{"model": "model that predicts concentration at each pixel", "dataset": "reaction-diffusion patterns (Gray-Scott)", "moe_every": 2, "weight_decay": 0.08}
Rows from block 9 of a small model that predicts concentration at each pixel, named by matrix and row number. Rows with one number within an expert belong to one neuron, the router's apart. Each number is 128 + 32 x the weight over its row's rms, rounded and kept within 0 to 255. All counts start at 0. Numbers have three digits each. After the name is the row's rms in percent of the matrix's.
Before each expert's rows are labels from the 100 images, of 14976, where the router gives the expert most weight on average: "responds to" is what is common among them; "peak at" is the part of the image that holds the peak. Only what is clearly more common there than usual is listed. The data: reaction-diffusion patterns (Gray-Scott). In brackets: how many of the 100.
# router: router (model.blocks.9.mlp.router.weight, 32x128, trained with AdamW), inputs 0-63
# up: expert up (model.blocks.9.mlp.up, 32x256x128), inputs 0-63
# down: expert down (model.blocks.9.mlp.down, 32x128x256, transposed), outputs 0-63

# expert 23
responds to: feed 0.03 kill 0.062 (44); pastel (40); grey (35)
peak at: top right (39)
router.23 096:151190173158068130154150108099163163131163112134151117184145105107098102126137084138108159079123154163167080114103141095106160146061074145148081109098064110086162143189144161167084083117100137
up.0 109:124039106140110068142110151133147163113080129202126195090167163107098086094105110156163155092175092055092119099145111103136115069073141106107166088096182168138186130140102147109143145193130147
down.0 094:134127127162132090191101168166126101144192133125101146084078122152177092091096155159122137111137154135162089132144097164036168078138090165109160083122200134111116160150056098102150145125209142
up.1 075:136133094076101139102067149151061130155156114089182196125079187075104138166135191143093161130132065095107132129096144144159103172196159144128050114129123129091138123159127163167157155145100129
down.1 082:150154182119121097100178127123112050154117068102171147110079114158103092142156170124134070108110227045118096094111167171097099104116178108169119087074082128115105148132114161147109143107115132
up.2 100:139186165158150106138216141092096135162110129156111115127175095117108104146188136157129162150186130228109137112088112098184169053093133139151082119069141160165128095133102098043173127093139112
down.2 107:121163124105185184149163127151110192107045126139130067156106110147154097143117204145140144080106128164141066190136130151103123131147126121137120128124122072165092070128041107145156188115102145
up.3 103:089104185090151116220103070108091152160103101141105079114056137174091124164085150098143086126121127132111134151167144085160098098138153111167148110095108075142182118125113111089134162096124139
down.3 096:110146112173154117141083127097112091081162126111189130110098101149089207143119063088165126093149112090162107128172122116159131112115108107137090126103145173126136140114148187171154078122104068
up.4 117:125135114113161110095119081066154132106149134116100103137095142120117158103045181175172081148116141118077072130121126147141104139163142158123101107075081125090153097154135114173174111122142168
down.4 106:151167125115180181126152116107118112139099113127171169098136091121115104103197131135111090144131069085138160148135126109162102114100132184143109150153159120114105113134117118132141164116093144
up.5 112:148120175128050099151145209152162194095134143114115123183128184157124113171068109169157094152051137109123124136148172114079175134143145116133165099112129101088114131143129142158169143143090190
down.5 112:109124151139100123155131112098120131143169097197091138024138083123119180094175145098092159174155138102116086103099080121146152113077154079147129131115128138123123092133137127167140127172110116
up.6 117:106201115102160104075100114128182116153128138134171151087073201093094117224106191124111157162078144119135108155133121140101047084103165088155127087106162111156130132107117122155098120189104148
down.6 107:126135144140126141130076151120152081191188162152072090186103111167134096123148108128136106080148170141153092122083168176121111121134086087116138126100105133191120131164057119200174114119153154
up.7 069:161118079086085168054170172118105126129071072114138120116119133104127168149118133149168085095111040105200062121127112109170134166114120140167073137166124126136158098152067094146089143093173072
down.7 079:100098114126130126066048180190174123137114139091139134114122185127137053100163173133107078116121132141108171165182164201161152115110109136126111137062114110140120160119101154144104160148156155
up.8 091:136130126130130141156183172074122131095084179116248147147115109102135147104104144177131124108080138115164137089104109130151109150098126153065148218131137161134127084159123154081163161150141094
down.8 087:122099128116136136146171188143123121071181166149138132150152117106145185131115157119126152161112213122185093058167114066056152112169091110075095117038119148095143133109101082146145103133141101
up.9 093:135137134140148125103162146144175170150098154079163126187152171166099134141093032166131082088113149177122097096062129106114095163150137181176127128170161149130140090094120111130172191114091099
down.9 079:139166168105117089172111129123060165191134081121090142145124125190145147115173107141171137081105192100118178176143099091102163123145125060150127109187116096120138099158081158108145133101129081
up.10 090:119122062147115160097162093128093138114175082137088093158150139180103077182084151120119155145149077111149145134106174149136162110175163091141108094128111154110104141131135134142109137116171103
down.10 091:088125136114120101079092197128136112102087089063110123183127155179220079159147149131106152148076139139165140178079140169159142068073109147161109100113105178157158131096128107157047109141117177
up.11 101:126123139111122115143106104145154115071111180132124150113142135167116139157078120125100119153111187121138094116129172074122142105055113110124108166087172119215191100090107087092176139110152080
down.11 103:156122091179105145113143153159077073172171153181117136149177146163100092144086131103173093151113157095099131179145108159065088078175086149130147155165063092132118137131087160155116182121124114
up.12 098:181082138111163123156157081128105146125139075134186089124104160150143106147104088122118111186072146162178071101112083181159133094153146136140172174106139078115120166126186143094116112095090167
down.12 098:118157142157122174109081222178103158171119098062109115142177098105107164163163135119132104155139114151081134078155126155137104100182070153102146130165125160173118148070141150087159101167138126
up.13 110:146110147157125096157128079107164114221139148107095114130096134090057095104141122187139167127114164164116203118111079130159133161120138128155076150130103109092113076166141146125098211173101141
down.13 103:084140205175196162111132136093149122123083100151103142139089066120131129097143063143109128158158100144047106107132123094124088118069100163136125122165152173112193145105142159137101140100081071

# expert 7
responds to: dark (34)
peak at: bottom right (29); top right (29)
router.7 091:129107082172176134126132135052114194095090082093121135067118164165125187119092144122167138105111104116110077114124170113173160070076072099156137088179133137121169146163112137149173106094093143
up.0 101:161099115131176133106138092153172153080103141163112084093112121134135103053092094094046150129102105117098158137120111158106111071132184141133065156131119105183145105149101152108145062142228126
down.0 101:151067104129081129141129102179176055145122175096135104148144116108119153159129151141125073153115163113095121150086152096109090094150154091096168057121140129081151170084146146072173133075092079
up.1 086:137106136040098122096083120082049109178117144108112104151127144126110165148166142182109156163090166167139109103181095114125092112149110132143151168154178107165121089137130151116113158109061134
down.1 076:122110095144151131065168137133179137170118139138146161132093167117168083151143122158143146073146133125113118068123137118112127119129127136129124132104112111136081134083158109112128108117085175
up.2 097:113087166168133120128128159188092166121158132103141066127089193137188160131077195136132115135125103136141138114173140117144175145127125080173089171108063148133141145142132168091105120133127143
down.2 100:132090107121128118132175063133156142068125162111172131100087094121099115091144086109190170172043172144107186131073103103086182125181092125111093146130149175109141115090178139181196113123174073
up.3 083:123134127128138169089090148150127156148096107178159114126166087143117105134132160130198115101137161140124148031110127069159117114148094093098185066119190130086138154093130130108092132120111086
down.3 071:157149105113149099173147149026145112098080111066129124127132112139142145219097126146109147129137139047141099104129121109116112093118192106123189140213166135151132116171139118167101112131125132
up.4 089:117088131132154131169145134162087124108101082111115181070075158097111092107104122159131170171142074087143154111179125110141194173134141166116089091133156169083172074147144160134095060156155095
down.4 097:157150089092135156125123061135139106121075193101099126047172080118120150090117097132127148114081146149161131112144142140142114150159084075116183132093114081148122184162136169125096127090185138
up.5 072:130108162086119107070117144120119100096184142165114198068134099081180133172104166147072124147143088184084114122181114154080153134117080117135134114094106110159144094116216103114126100119112154
down.5 072:137146130191129139091119115150105174127141089078108118162065109121128136184089133089108116142138163174205157117113172167135083180131147181148096143058145138194113115017123084117144153094120084
up.6 117:194119153111105164186129181106156098168129097119094062108158139125108028130100104111192114092118154102142093129078115124149121126130164168148118135188130143161115047118127117142121140103124139
down.6 102:129156117094153082078101074148137119098107125137108147207108112056147170114112101111088142124153153169145148127168124147149117179136119119086139187150073051172144205095116150168140131123139150
up.7 060:155144092124085203096158134110131115129151141159107142127124033091197153196112097131137172132112132105196060116116145114130143178137116108142120135163139089079104145125131140122103083102095151
down.7 063:097134130108186126104159129145129135117056088089189168122072137119148067116146118122113156175141136134127160122147128150153109135119144157100099145085117155070095186202145058159060147174130161
up.8 122:107163111160148149121089090073110121126153153118141077173136119156131125096065163123113121143072120161140130181128124130100156113177111154182060146126139122159195170104124111114120142104055120
down.8 126:129142180197104129116131159122105086152092144150162105150175120114045108174149095145093115179172091147108091162094163133127109132133100067125109149125130128177142178086163172134135092099101121
up.9 080:212027119080099151118115135157119111084119105176143089086115129094111119109106192129153100120141148146148104146164139150108164134191141125140089079101166134160131142167125150145163161149146106
down.9 087:134173146130138087189116088067127142116073101129144156097161122088107100078111137101119124171101105099127144172121102061152107129151145091148150125145134140126103126171166170143156169075164196
up.10 089:170100148107100128182109164144121166055113066152118141149166133105126158128086126169183083152133141136091171185125113166051133065118132173146121073153167106137096108066137104082075159162107086
down.10 072:114159106089192130116172149148158179124125125153172122148113167142116115179162115222158125127095124106125140109140093126115132162097144094100140134141124171112118140081095032186170158137148122
up.11 093:095147083097057146108110188108083128193120172089159156166083182074107124053169110147109130162120116073125118119071150142127118136170099111117087125099107158139145123131155134120152098147153163
down.11 115:131132136101141089170136068198123098120122181196141170130126106157088117089123128151129114138165128177150148110161099161101119138109064116105133145095138162110140102110150092142110178158193219
up.12 114:143154129137159113115151091112129167149105124059145135154138156110142153099110084123106153130031132124155166138128079207163153139127144176124134164147123098106102188187112145121148100174139047
down.12 112:189103083148109129118131089136133061144191107142156131126082105162122111123150137155143157135073084138105143129147164107057104144168112049108156167076120129116118120119164121194172155068130120
up.13 117:133191116181145134140117144127125156094147178144067184113140155118162093107052132144131203130130081121117044155097088202104138097139120120115139100150130122145175105096079092173201097134114161
down.13 127:156154127061135138175115021117106131093129169072159120157134146085140096131124114154126149133165117107141108111157212115116101149122099087125182135122181135103101131185112079128089112143119126

# expert 28
responds to: vivid (38)
peak at: bottom right (46); bottom left (37)
router.28 088:104138058152098117063142077167143117127162146084081142086083143137150081098124131147085072091101105078122114120123143109187131151142072094111120150112148139178104098200155111163173196149123083
up.0 077:119116085083132106172086156097110128147117124136124119144128142160138150081121236142140157147127089125081106075116146152126182158105158102133173134139127129093068050130105135105058123149151141
down.0 079:060138112127103137106115077175105072123125097161132186176152170109102090158128100152103090148165178119147124122123089070119115084120137142164115165166135092145157157148130052117201101226113131
up.1 072:119138117110188138140185119153100168138150118122125129105124090081107115150111156139120147109163092135169062087092124161173102172118128081132128197123184217062142175120087092141094166115128123
down.1 082:131125138130133138083112064114103094109129147101159136057109127111162131047134094119124106083148182193162127144160200206156151132117143087141103097109101133094172152140104136128115122120088132
up.2 073:169085159168132111137157071148140134084087136131151088137090117070160080135140072111126135108105143140160134099189103140099145140123070129103125189168145137152142106124131129152149160096114120
down.2 080:127162074102121139194140127117151112123058175201090129098161100117170119121103169101124120109094137132154139120121139129145144123107177062137146188118129132057108092141142127155117128111124164
up.3 095:085121062096129127130055171166127146129188143149086147147122123166085111157157121119131036134144114093154100169123165094142159156131141089145074127134128133148135177128050157168108142143141111
down.3 093:137151137134135145057153080176172159154150079088153109173102127119115153091136191158127152105102147144120124128096105140191095120108101174128098099110150173104127121129150121124147177092149158
up.4 127:140109104073118217106139141086173115142052158133168067126090161100128108141115118141123124112102104104091148117105079156154170096124178086123076190100110176177176107202139116134101148167095079
down.4 153:144155079126125098178169220110130154128154104089173157142133124108139139163120102102153139153040084164178149118126142090086104174137104074085154162147097152093167099084073166162108110146155117
up.5 109:155087126155130208152090111102182179087126114111157146187187137183148142078083155128146158107187085145126161142123148089167127113099074088145128113120154083160132147054132070161098121131121085
down.5 111:118185102134096129144121173096130093123125154107113122169099144161077169089114111152090116112179104112155200172181136167082208102105104107120100123163095123161116149126101096097147130127164152
up.6 111:149138103118125063166141151091114153128120108155117140104141139121114146151118099078128181102087137112100174090133146107117116110117163128166129149104107124192086088152131151163066089196157155
down.6 108:069114147109111134072133103066124142128136135128114131126116133083152124129124164173139168131134137204145113167119097062187084124132122127138200154099069130160143158125119142134149126209111127
up.7 099:131148134160113155145052182078060150106126189084118159121080139092137135089109114106117139131125136126081127143112122105142119181170143097131178114134079115166193145126189107130135162181158212
down.7 102:139036123111157113157088133160113147159135128176129142145094144111174124179116089150126092145124035075072081141180120088152151111093128122134076165176118103120141117194126082166179145174086091
up.8 074:122104127129125096136094129089115102145156101075119080117201209145099173095146182136120164129157176055138140135123061162069055078141180111091134122173134107142158176106159123167139135185087141
down.8 073:182092142147129129088040135123149178130117135180118146146087158131174150103127163175140130124105119151104189143144171097167115150144107142148147098132085129116131073154145078047141110123140150
up.9 115:095070200130081119110127118131081141181181151152101132164158144149100103133138097116114063103164149130175078059150137202094129127088145125158138131140141157137137109147150185113125100193088099
down.9 106:110120123133153137094139146151117118091158080123128157124198151104106046157117185084173129172103181099143134136168127171087141104126236110128096126154152135148166090128133153110085126155121143
up.10 105:140155111177086152081112149140141148107080090139137198179087203108127180124106149082141119113134123146112132118136166166064129182046117103052151099169157152165062148092147131133153104123103167
down.10 094:162090200123138125118153056137126171099135097142054120122201105128187075139207175100123124147155125093122143074132106084137159082142128163133080144168151120133146158103148115139137147108152143
up.11 110:163154119094124083119165120118107152057090108150169135143138121165193087082155050138083181189160132127090148159110146118158116110126107132153218113139103106090134109104120101143116090139194144
down.11 100:174134145166041133158060140117167081226091119139094085130074114109108132148110141127129146118136158184105128119122103081133143108105130203146141137137161128125157118180142095106127154143111135
up.12 084:101118054135124146167159152114149073104117097104149153115194120105184134099093178099136088129154192134121123142088092123117114147120156136120108151110093174087160091117155056099135126107153180
down.12 094:114116103084126195200134147160184091203114164248115154113158127151095122119136090116168117108140097135164103186087134113167164144103106134165143073128080102129126117133149132129069090148128153
up.13 069:157097187116121139105140138159117089124126124124102148179132099077145133172093126120114106155159135138146093078169178144084141106101089143171135098212192116111090153139104136116155117109156134
down.13 070:122132049144116112175150109135157173138086128071136099140113124097170136140181106161127071139068149101082164127128137091118088155137183141079054158164166130155129166118096089065128141064134098